A small image captioner, trained from scratch.
Model: 64-pixel images, encoder norm layernorm, encoder activation gelu_tanh, encoder patch size [8, 8], encoder layers 12, encoder width 320, decoder width 320, decoder layers 10, decoder activation gelu.
Data: trained on close-ups of made-up surfaces with and without defects, 203450 training examples.
Rows from block 9 of the image encoder of a small image captioner, named by matrix and row number. Rows with one number belong to one neuron. Each number is 500 + 40 x the weight over its row's rms, rounded and kept within 0 to 999. All counts start at 0. Numbers have three digits each.
After each neuron's rows are labels from the 100 images, of 14976, where the neuron reaches its highest value: "lies over" is the class under the peak. Only what is clearly more common there than usual is listed. The data: close-ups of made-up surfaces with and without defects. In brackets: how many of the 100, against the usual share in percent.
# fc1: MLP up (encoder.blocks.9.mlp.fc1.weight, 1280x320), inputs 214-319
# fc2: MLP down (encoder.blocks.9.mlp.fc2.weight, 320x1280, transposed), outputs 214-319

fc1.265:470476563463518462507515490402481522565467508557480491474415491491402447548476553518524536438509508503497541434456491483535551607522518513455520498547503572522552510451541542546477470409473517541502448538464508524413577455568495485456469509530489428546470484490552467480561464579458472603487477486535553519540494559471
fc2.265:552625534410578463495481526553584496486503508482474470510507541530510510541526556480414545507503490533505504447527479449428571514580480506538534518490502439547503543494464504480500442517548539466537490474529536491507519420475487508515428549523536497460469525464512501499451459603508526452488501505505430461506472446576
lies over: hole (94 vs 0.1)

fc1.586:488454489491463497548502537482528508518548422569408503543493496531535464555519448499558470462505456564514517417544485544522538554515595462445542525530442439459496523420485417491483519448532604476536544456496479543524485567525497484497478450421514544421533515517538548451481538553487457514474544474551555512529405481526
fc2.586:494549477423545425483485520551494445560485484439460485496497619474484518523464546422489570567472480516432485546563579428483521506514514500497540514550516491502570521551499459464537424478479494580553539536544419476534518462610476539574495515430533470527481537501459521552506412480453531463511522468503536543440490457499
lies over: hole (100 vs 0.1)

fc1.394:470489486470520494450515516500513481526382527474462533447492430585521495536499425547419480526542511540510505470531484561577498535489478540493543483536488502464570526419456459487553431476556538473529540519448559442488541553459531483561531474564492553451501497512470563502492479572460527488448481509477491445528495471518
fc2.394:524538527494565540456499554559463504446495467467531470470505431566464546457526471492459476524496413530504456412545537486532507458539489544487449513508506511458537522547462467475466546482557476512463473564496451516528488470565421500463515511485540523462478545534585513460515465486540447503462532399488497496475502540491
lies over: stain (29 vs 0.6)

fc1.135:502566515469492475541516530394523448542511481496556543494479478444504441536517492488475484513529454424584518430531590541533521549529523539419562506450492465450570454505543487534526503536564540454464576519476452506513503490479496463550525574466542515502509524451534422519538484515520520620497493508436493447518505500536
fc2.135:491536476460518513498423455522509526468455473573435478471535477554475480557510565545520453489496493505507462536555471447463539516533450469529609408497537508461480510423463533568516526559559475523518550495472536501496508486476516487508508466455459538527451492466425499531516572465586544483496438482406548497510441517496
lies over: stain (36 vs 0.6)

fc1.723:491492478509524487549547543448488467507528490560499444591541469479500481496569460463541461508476469519464515531556505466415499485460504526488506477481451530460557532464504583517440453500502515546602513522548460545479518517481451551561422446449518501505592526547556487524482429478507438547483450464568438504514506479536
fc2.723:458547562514471544438475520485534485514483533507490487476461488517473578568422427504503448530447508521513466546515535485477457504472499524451466494522459498502572448498501448436500486437497508578537497487614427537473440489475463493515569536497538518470467536489441552541528495525395566514534526483496535531432542427525
lies over: hole (100 vs 0.1)

fc1.336:480579440442547554550461530561554457485576457532560482517499559551475491607528499453480553548549511505557454483510537530496461523540519497462517483513518497448508503506469456455586481509525513519507504476564521558502519537545474459556448517508584529519512484522531526509547544532483549491471440498529535472557470421475
fc2.336:477468487540442507579571499476532492473459502496477539412537503454501452453536439472469458486630492515479504530435481502447444506499515510511496467501431511481507463432444413555535527535539476535555492446478528518532405495546510528499503481554503508491517556530478563488544527552541500622519542551539485483471515527514
lies over: stain (81 vs 0.6)

fc1.161:523499523520491519541521565464530490517496529487456470501508531524471428612561397491503526511505538528494494523548544568543521442425576461518442440511523507533473526468444450451541493428499496543507504530496424524464414507513501535539433556489467569528541476485501487504506489495491447434525539511491484512517497494520
fc2.161:445459456546463503537531463482482522582529452529489565507507463432534481508518440488538554546544482501432551520499449498507514508448489497518425468541507501446464451413462488564459472498509496480563499509479543542440456481526557533553520512487421503503528551516523539483487505446499474542524508534485520519501486424461
lies over: hole (89 vs 0.1)

fc1.732:540477570483436522464525546488548460537485551550540578547477432445473451509521535491593478486476531479489540486494512507472507517502430488527430478507429482461502453477449442507547537405444506480496500543466491527475580531503453516543512407534618507514538464498522532465491497509534458528515539516510462466487465474476
fc2.732:531553552486511497557540463532492482453539472457491494566452505558544472590544391548546468544533467532507523503558508520486523518502477497571485436481485451503491479521477503491457444475566554504557481542497438567495490485524522449467473509418519495538488505558524451485495444540547503444506515550494531561398527512527
lies over: hole (95 vs 0.1)

fc1.751:540507510469450481503558501481492454533546470562538482514428526452452464521548451498485507504492468535524502537501409527460447471560549496425465503540509518545572509478395504532452446426441539542551481549565459560519503552476471491503462529505499500525505572458532500488428495511433437496500486485514488478509425435552
fc2.751:468491455505470494509528574532563510547460475431510503530541450549439494505538554502517491520467472465438521456476486488517471534594564446531479502522502478488545516482522515449492435524521480537429507472474474558505464522481449520496512428452549554485591515482567527463516595541457460539562486484487488478476516538545
lies over: hole (100 vs 0.1)

fc1.538:529499517489512452496445480504551530475498502527506476532479470527451465487544451485480463506557449500482532544464530538454507484513531500504420474458482433431494513470449460524493415452471513452533535555496446578472556486455491411585516493506513507482493517544527459488471516472438432502507513515509522518464497483481
fc2.538:574410479556542469498517505484482471507492550473478501577447547468526452548458538519516498449502524478491533479521521502449491487592532544528523533506529488504508484459552499460524478461489507526502538459496478426449490455525470482502496546464502502473440490548481441448431482560387504535528501543538528443492516491494
lies over: hole (92 vs 0.1)

fc1.684:496474493438486486507536541482564453584551515527523554507440459486483410530557465413480435450481475529538512486500537498533509510496575492456511483517548476492522547542480514479536501429470504526535549518556423485422464472529491520446459464472506515500515511459528440435483499549488520573503471487478479482437549532424
fc2.684:491486490504549541570487505522419449503504551507475505524444446472487466536458443448551439436535501466477556494475463537486499483500511444429421513515493486564475527552469453533492491501447459492499485538553453483457550554433447480454526421436461501449479515515538488577530449511572462501472519460516560536510512484450
lies over: hole (99 vs 0.1)

fc1.728:441522589490533473501559587446492452473521531487561573486500496557521457533552510555466457438522408488515490459477550475449531525611560465451515504562476418554507530472508480437498501473401519495526452475483530446450428536580526512524476535633491490505528516488495527523482448527441492483552437477546532545532519524476
fc2.728:496447491508548533462472531501429548515474556536519455499515495453485534511477535602510522458509511527530521474498453429496454501536493416498499525513486561503590509539515480530494536518488551536437481499495421448481532493498479495511550541495475501455511529556537447449467472589581513508530578504395471564596457489429
lies over: bright spot (88 vs 0.1)

fc1.504:496571504478495499502513567546469463407524489518526427558482545483476459570538440528475557539560452506510501480545490532473550537488501458516502510500491468434532528466461531488514447513501485528513533529422460488501480482407517470462579517562514487590493446463483512536481564525483498482502494450543494510525447529543
fc2.504:462497485573555512522456434453538482519490494444452515495541587507469453416570460490528526529564474437481557531552450535535511571491566463523506503558484414513513539432526443539529507554472513461529474466473527535461477488493550459485528455573464442508490481516515582552494514493460380511525502526490492492474524439469
lies over: stain (59 vs 0.6); hole (29 vs 0.1)

fc1.3:539469547451487496464481550490440470455468500498506550465500510465530532543568495485538465510487512499559531476486501555467514553444504507461520498557504499519520530503499461510457471503471518564492565520454502549539491477471497502549465534459548524563503555395520478512490567586577471578532469505514481527459554464443
fc2.3:461476493491482449482506511466485459529490434536588536458485589488472514473421550489521541430438479516425506446509458488517530459526452528505476614528534490487506503465538470551491499491501478548503538508510414433495491543495552445497519464542470409449464542538516451470513456456431450516532512467552472533512444474543
lies over: hole (89 vs 0.1)

fc1.650:472407488474515471487572554442512544462524489513567477479489571521510418487463404511509490433533473612548528504495559537434522460517526429436497477473520462493533560484481496515532548508443538511513486542488462545465529508469524502489488523515496516494482545457502438550431456561471475540494551511575525474484489475540
fc2.650:563469460558486502506506541497518502530445447484540514463444472528503463446446464474479468543438510541563470500504460601479441493518545494510517520442467495416539547459521550454505460475479524441492544490506471450450493475500476571506455464386506523534472477478544546534431495532544450550526489526527452490393511453481
lies over: hole (96 vs 0.1)

fc1.165:492432538535467417571490534476557476418606538506459496608466491477478401501523514560481472470423492523449559541484488468538469530538483396487528484489439478530523540522466499501454547494473490532493488546586495474494503472508492569473478549544575479600534481515487516455481446551475513553493530436597535467520442512511
fc2.165:498482579489500459520522515457453460538473496434461535511532486442431475526451401477437474492467500537523506525561493489474493480476530492475522485520524506517586485504441499456509455507487518538496535547540459527503529479519509550503512522459568490562581494465448507417477472526520579529465502541472478540528549503554
lies over: hole (100 vs 0.1)

fc1.585:584523539466500496475511526448473392455542485501569485473496465484497450560495485513513520521494498483477502415569503450507451467566501461520522469529497524427432545521437541501444432490550510524543568529449539529558538494466488546551445580535557533515488494389510519542512502473575520435465481497495528491562422512554
fc2.585:516545455510427521476494430458466553540469501479490532510515564464527529517577452512532568431482510503496507562470506521606452532538508514441455515512462518503513455477482483507598502526520418523526504445524586502505503458503577531570521534501498476480524555545501483504498519560475536565561469493490518471496566507501
lies over: hole (92 vs 0.1)

fc1.60:527415500482469560565420584532504398521541484477467484512500511467514459501557547515521432434487446552517500458497507518476503525495464462517505483459494487565521482505578608519467481515497486401538510564555438519456465442458578556491532426508521499545505483547540405501433537525470464526441473463517465600507492480476
fc2.60:541470492542518520492513516554462544502543463519456488530446472491498483478555475530517480483474486516507545428603500501507450594511507504545491455530455485518550486483499479408518475478527505499398439531456419547462474470480524554573475468470454473506490540513582489446390543497520478461528536553496500547480489558484
lies over: hole (100 vs 0.1)

fc1.570:537526541496524533507550537474475422550544509531463490543394441534432522485449494447517427485507442503507554497515495507506495466486555442575501445568457480459487548456492474461502528482490509455534596579533480475502520472509494504508460497500495497504466584529528447535544543495418415555481469468521499535571417420530
fc2.570:506443502451464480572548522490483462552580459444497511582419532451556444595504520511511471475479510480505556563512458578534503517612602480497463530493477518549462468510509480532447470451512482499500469497538491554522481457564506482516440526428485506472520564495582516522496524535468534468469484480481498549509527525570
lies over: hole (100 vs 0.1)

fc1.169:566435524463479469527502475402539568531531495493460516481495525492487513531497546424445498449529430524420525539515531553470487524493537516437477483504501504468561521495518540505506422539589515545517518449495407448510544475561499483537460460521544530457538529497515542408440450546518494570480520519497481464538483474476
fc2.169:485430521427460555524465588499474488490560523501454482474506501521510537442425524545548530488488481529450495511471475432492573480521491466469524505536498470462440496528438548537576469569453478510483515558433435463548481406358500486480481484541475516520540496482473398465513522572494475430571487484531537508432476484503
lies over: hole (99 vs 0.1)

fc1.560:557474441477544465504501507548535463510498407546506457553445518458514460457453399522479417518582507528473511564495526493467566581494476496502490475501555533449539553480441528484488506470532515518506520491440456494493495507541487530465450491476594471553467480451486408493473542551518526530461508475483464526467519460539
fc2.560:497506522531508536427555460463536516481551476504494477453492535410494518508517509479511536465544471490632514441503523509533462522540449547435454538491443455527471460449499442538520523585471488520476516492563483543513550577446466489508476465498464451492465464531512550486500482402579463517545525495445585486462487449468
lies over: stain (93 vs 0.6)

fc1.495:499455521469421477579564592493500517582472486539499490515430511476486437528518469503510445498517467523469546474514489561425467495521579525457484499515498418450529452528470501540402427427476502520541478498599433461458583490487491491532458519571532483482521470493553461496479496567492448582535505503509447528503471509497
fc2.495:491543506465518457530518525509556510507495515537511508477468445457524524496458530509527483471464498553500554537530468455539549518522477444560600473547516481399558501490471523464460430466547495573481518471472497478466423445520468501559465584501432532483543567444453496491487518523450456507478410539538566505518428508441
lies over: hole (98 vs 0.1)

fc1.331:514488552496418460513567540408513476546524513520465524539440507502455457548581519479513564566445485538554547546495508531561494460483519507461432552522508545438511424472486478539415477445523492535536463579540467573435567482487508524537476473464506519484520552494625527501512517507481485565553511514459460543570460498542
fc2.331:500517519428417505564544543494542461549543452500512460521536546585444458538517544589451429515501491523508508479564499504525494496536579486526489472501551516503510509493493510464514469454541501517416471501459464463516455432540417519599461591521483511458527453455461514500511494511483487500479471513542530564465503487578
lies over: hole (97 vs 0.1)

fc1.466:494524493452595502510552514558532549544551492494462524550515478499466516501550463504496465469549528493492504521509460585513493549513493481405523541503453506551538538508394523514498547437500605466467542491544453520507521558426491428447460516484479531553534435452529452596514440539528552548480482485431477483541500489480
fc2.466:431490517493486495535602464461518466513493450529523566529474515487449416384482460385506493491526473503544492462466489519507484454541452588492487495518436488505518459442459452515534509543520514475513485488515449491565463605521475483513490450548529413515499488562544499523531549452505489525528521502525447536503540470524
lies over: stain (45 vs 0.6)

fc1.722:522463474455517502433552529523500485469561525557505519494441477479488496510486483491444421481447507555460554521555500487488493579415495533461571562475516442465554496547544487512477482497542569502472481524469455574505489438526487537484507484533555499481468516516524505468526428510498457503510521540507541559502483489548
fc2.722:549411520452545458564485502471469463491473510571505453490506515470549581499470563467495487500508507510420480573496524463520436502582431526443476458473479567552517462501434565463420566558430536524485444503512495475513539511473492444460457473576471522473493561459570461466459556431498499408485511477472469527532491462550
lies over: stain (29 vs 0.6)

fc1.539:554462570445509503458544539438487416469498426530516490488492492470486476581465465473484485536485489501460551491429446482491493520451428404467486467543456566480490470506519515495565450443505510519497608504505464483515455511521443508567501535489499515426493506568483441480538429561504511489480500486507505491517483477503
fc2.539:480463510489532431485504559448441492487604507526490474514458553524498473549544473520530438501479478483475531443571489451529484465616503506494498527536564535478539492549512547482458518468474479521501451530502450473541537523514508509534457470559472493476525536527534458495391507471518483432499495483531573544445428466506
lies over: bright spot (42 vs 0.1)

fc1.355:547544499486496541489609517498536437558472483536499515474510486561479484572529482503511451523496531567496499515546457536556484557482523506539527432488524452505493521455365512500439479482492433570487495467455523538476504504490559537466448515485548543500578507478497509477558555518501452497426492489475445524461486461479
fc2.355:468413485490514500458481474457535528531554539533476520472529533486519418519582493525472486533561492460534459521429474529569503508504511580463493544513400487533463486455475442576529503501476474434507447482537561480562534539491509479462569490513514464453480483578495514510497502454630460529529558513510527516466468428476
lies over: stain (100 vs 0.6)

fc1.595:490505511476455460523481491528436443492539527503541512524518455462483488574494467487519498529428516534450545554509472518484505549409515480537454464552466422479478470392477435472533529477502510435528507544496498548463483535550553525529487553463532534498485477523504471499509428543473427532455476516506492527523532440512
fc2.595:550426523506441395556566431495506433523473534561479576489472471540534490531425534433446395457489463510506505498461486517518538494512476484441474545442439498463508487542470528460514513475519507504492467514516546508423496520509463481495504493523579530472525487570530531522464469540490451450471488464559523527480530494585
lies over: hole (94 vs 0.1)

fc1.120:520510462432509509495558494476510475466482568453477457542492506478458554595503535559430485530492465460526530457455544550485502488536495483482492497541447497497546491460555420538477515488517510437486512554485475523561461489514511468477435466514518469526493550504444498442404476554480482539529524494493475543516568531513
fc2.120:508508506513539527536411478462452469514478486468523527439525535490479524528468542462543483504476506477589390552541463477530472484521416568482504496474560523517552446544495478415469455492450460469437462471473559460553513420474592523545546525469493444534492483538488454463498550508583417545435489527463508465499511519519
lies over: stain (28 vs 0.6)

fc1.440:517477475445499508483516415518536529502467496518469457540510533442508395526591493504522510546451475566552551453507461512443490486455552557493505398503464490472524570497490464513473458456544491482530444497534471465486510531525543542542495466532555554483532490474643460511459498591424438530501530463583501564534551429509
fc2.440:483517476460496521485540531483472483451520488498501494449475536563472517572514512566494555479490509482497534466518446533533470578466504457525582444620502462448534490587536519503519437504465471511560577477493545448512490445454478511558480523453496562580540459467476459501492519528484542425561470469425470506521456508568
lies over: hole (100 vs 0.1)

fc1.387:548463468459562425504513538491452529526477497522482533521486572545490467451554517536478534473443530519450540533543545508509589500507547529527470476491531477536563547463507404439486453457524458551540568477507467487580521492560494499509444493527500515498546495456487423406442511546476479500461506425561431495507594547491
fc2.387:481479482543474493521484552507509521558535514537531479471533526447537551415450521490531549452494496531515476516503453484508509510455480510472544546496522432484530462464526460487548533465505499423532471520451472504435477458444541556505465522498457564447443533452524479517499549511491464575547467535528491493511479488430
lies over: stain (41 vs 0.6); bright spot (37 vs 0.1)

fc1.744:529518515525578498563527559475516473476464439501478544438495452478514404506463429471476531456531523433469493478444515555503514512410513507523471503486475548558540524528489405482432523396509588503474588543566525499526437525501458444541552505561532500534476504446531574477460485551567460549505555516530484500489507538509
fc2.744:464486492481462520457558506515524545466482499582524490522487474489523537564519492589498551490447467507483457485503532441552477460464487520432476536541510547480518532548461524491506518480505583515478560485591477483550532518433488480531542466443453485518479515551518391482464494437556492461468534499507511537476481459487
lies over: hole (89 vs 0.1)

fc1.51:518477502469465569547504536459501437538555431459494559503474500528528500465503445433488469446473555497501442540526561526525468508495538511459517505526470503492548537526465539549462452492487486498472488483575500501444501459507511518533516497476465523534509488521538535487495537586408444491509475522497484513545513377503
fc2.51:515496544507534484545517536532549507571492477440475483520453518437493468487462508503532466458497453572479532533534484508538539483626536494467462544523469466484488482538486524444509519439487522480494480546465495502494556423536481568453461527428543484460488504552538458521419497523523461478505443458514481521485446516519
lies over: hole (95 vs 0.1)

fc1.197:556452549495491502517503513468522444469541466561443444570468515565423457590579485444520500518526478451432507508531458560572497531526576482467445473524517487502506529460465534526485430516507534591576504522514459560499463517442455495504499512469495528536549476526523512463511434529500441526457475545461507482490435486551
fc2.197:510519512476464484540586564456442537473521443442522477510463503432496527542442549461507520485476517491494508491490502456458543519514472483457454512528518476493532528518514504547556472482475511520526489480516523433452427484505447482603485530458517481533448577554487506481514431570414496489512512566571498536512437446557
lies over: hole (100 vs 0.1)

fc1.160:554450513498498497567504556523394435558564482539479505501478467501440412553521493527524562455492458542548533445463447527448421491512554408521451505528472476531561519481477526500496550475545525531504456600565499521533511411496460511517465454557569509528493481506500506499494512466474427544508576485539534514529499526475
fc2.160:462495477443502564485506517499555518545465515474572526556500551461491494517510461445480392505451472489439584472560449527516504475477500467480506486522500472490542537450444491491471506469504529451418516449492539542484503379538508505533507517451486512482507491522507540443485448509477498474491453482457430533490562475535
lies over: hole (97 vs 0.1)

fc1.207:456481484471490524617544518486508537487516507540474496562403537485487485534518488433473489539500485574506554475454527555506464482504569439437446475554485514414559541493548506516523459433514500503597474486524448501444514479524493466545473472500510539525467546518555442502484522581487479564539477505519447543535495511531
fc2.207:473456539474519483457543574528425520516500513531564490445491527494414493476486533546465532484493453517491432519540493486507541491552528436526556431510463439440517553484511451543542438449526509610475512520468527464466516430455533485491457508532514497467527519468503474472497509568504454505478490522412519506507484456582
lies over: hole (99 vs 0.1)

fc1.406:438458593516557452544481494512529448601458488464500497566410489508503449478530459483445435519539496497534511495506530523472523490483578484444531447488474474484495520512493485487533495493443489497444462481547442433539445496480481543488450481491520451462467390527496486539388532612476475492440583498554498497542489494462
fc2.406:478501458466555498532513636521474493515489467550509502486506524508496516565541501556443577494532379477469499509467531469440516564548528515433505453476532525553476519470504449490482463538455449541477525459498562529468462484458415477483512537444541529545460470472505531497529491498410463508534482464522611550520483497469
lies over: hole (93 vs 0.1)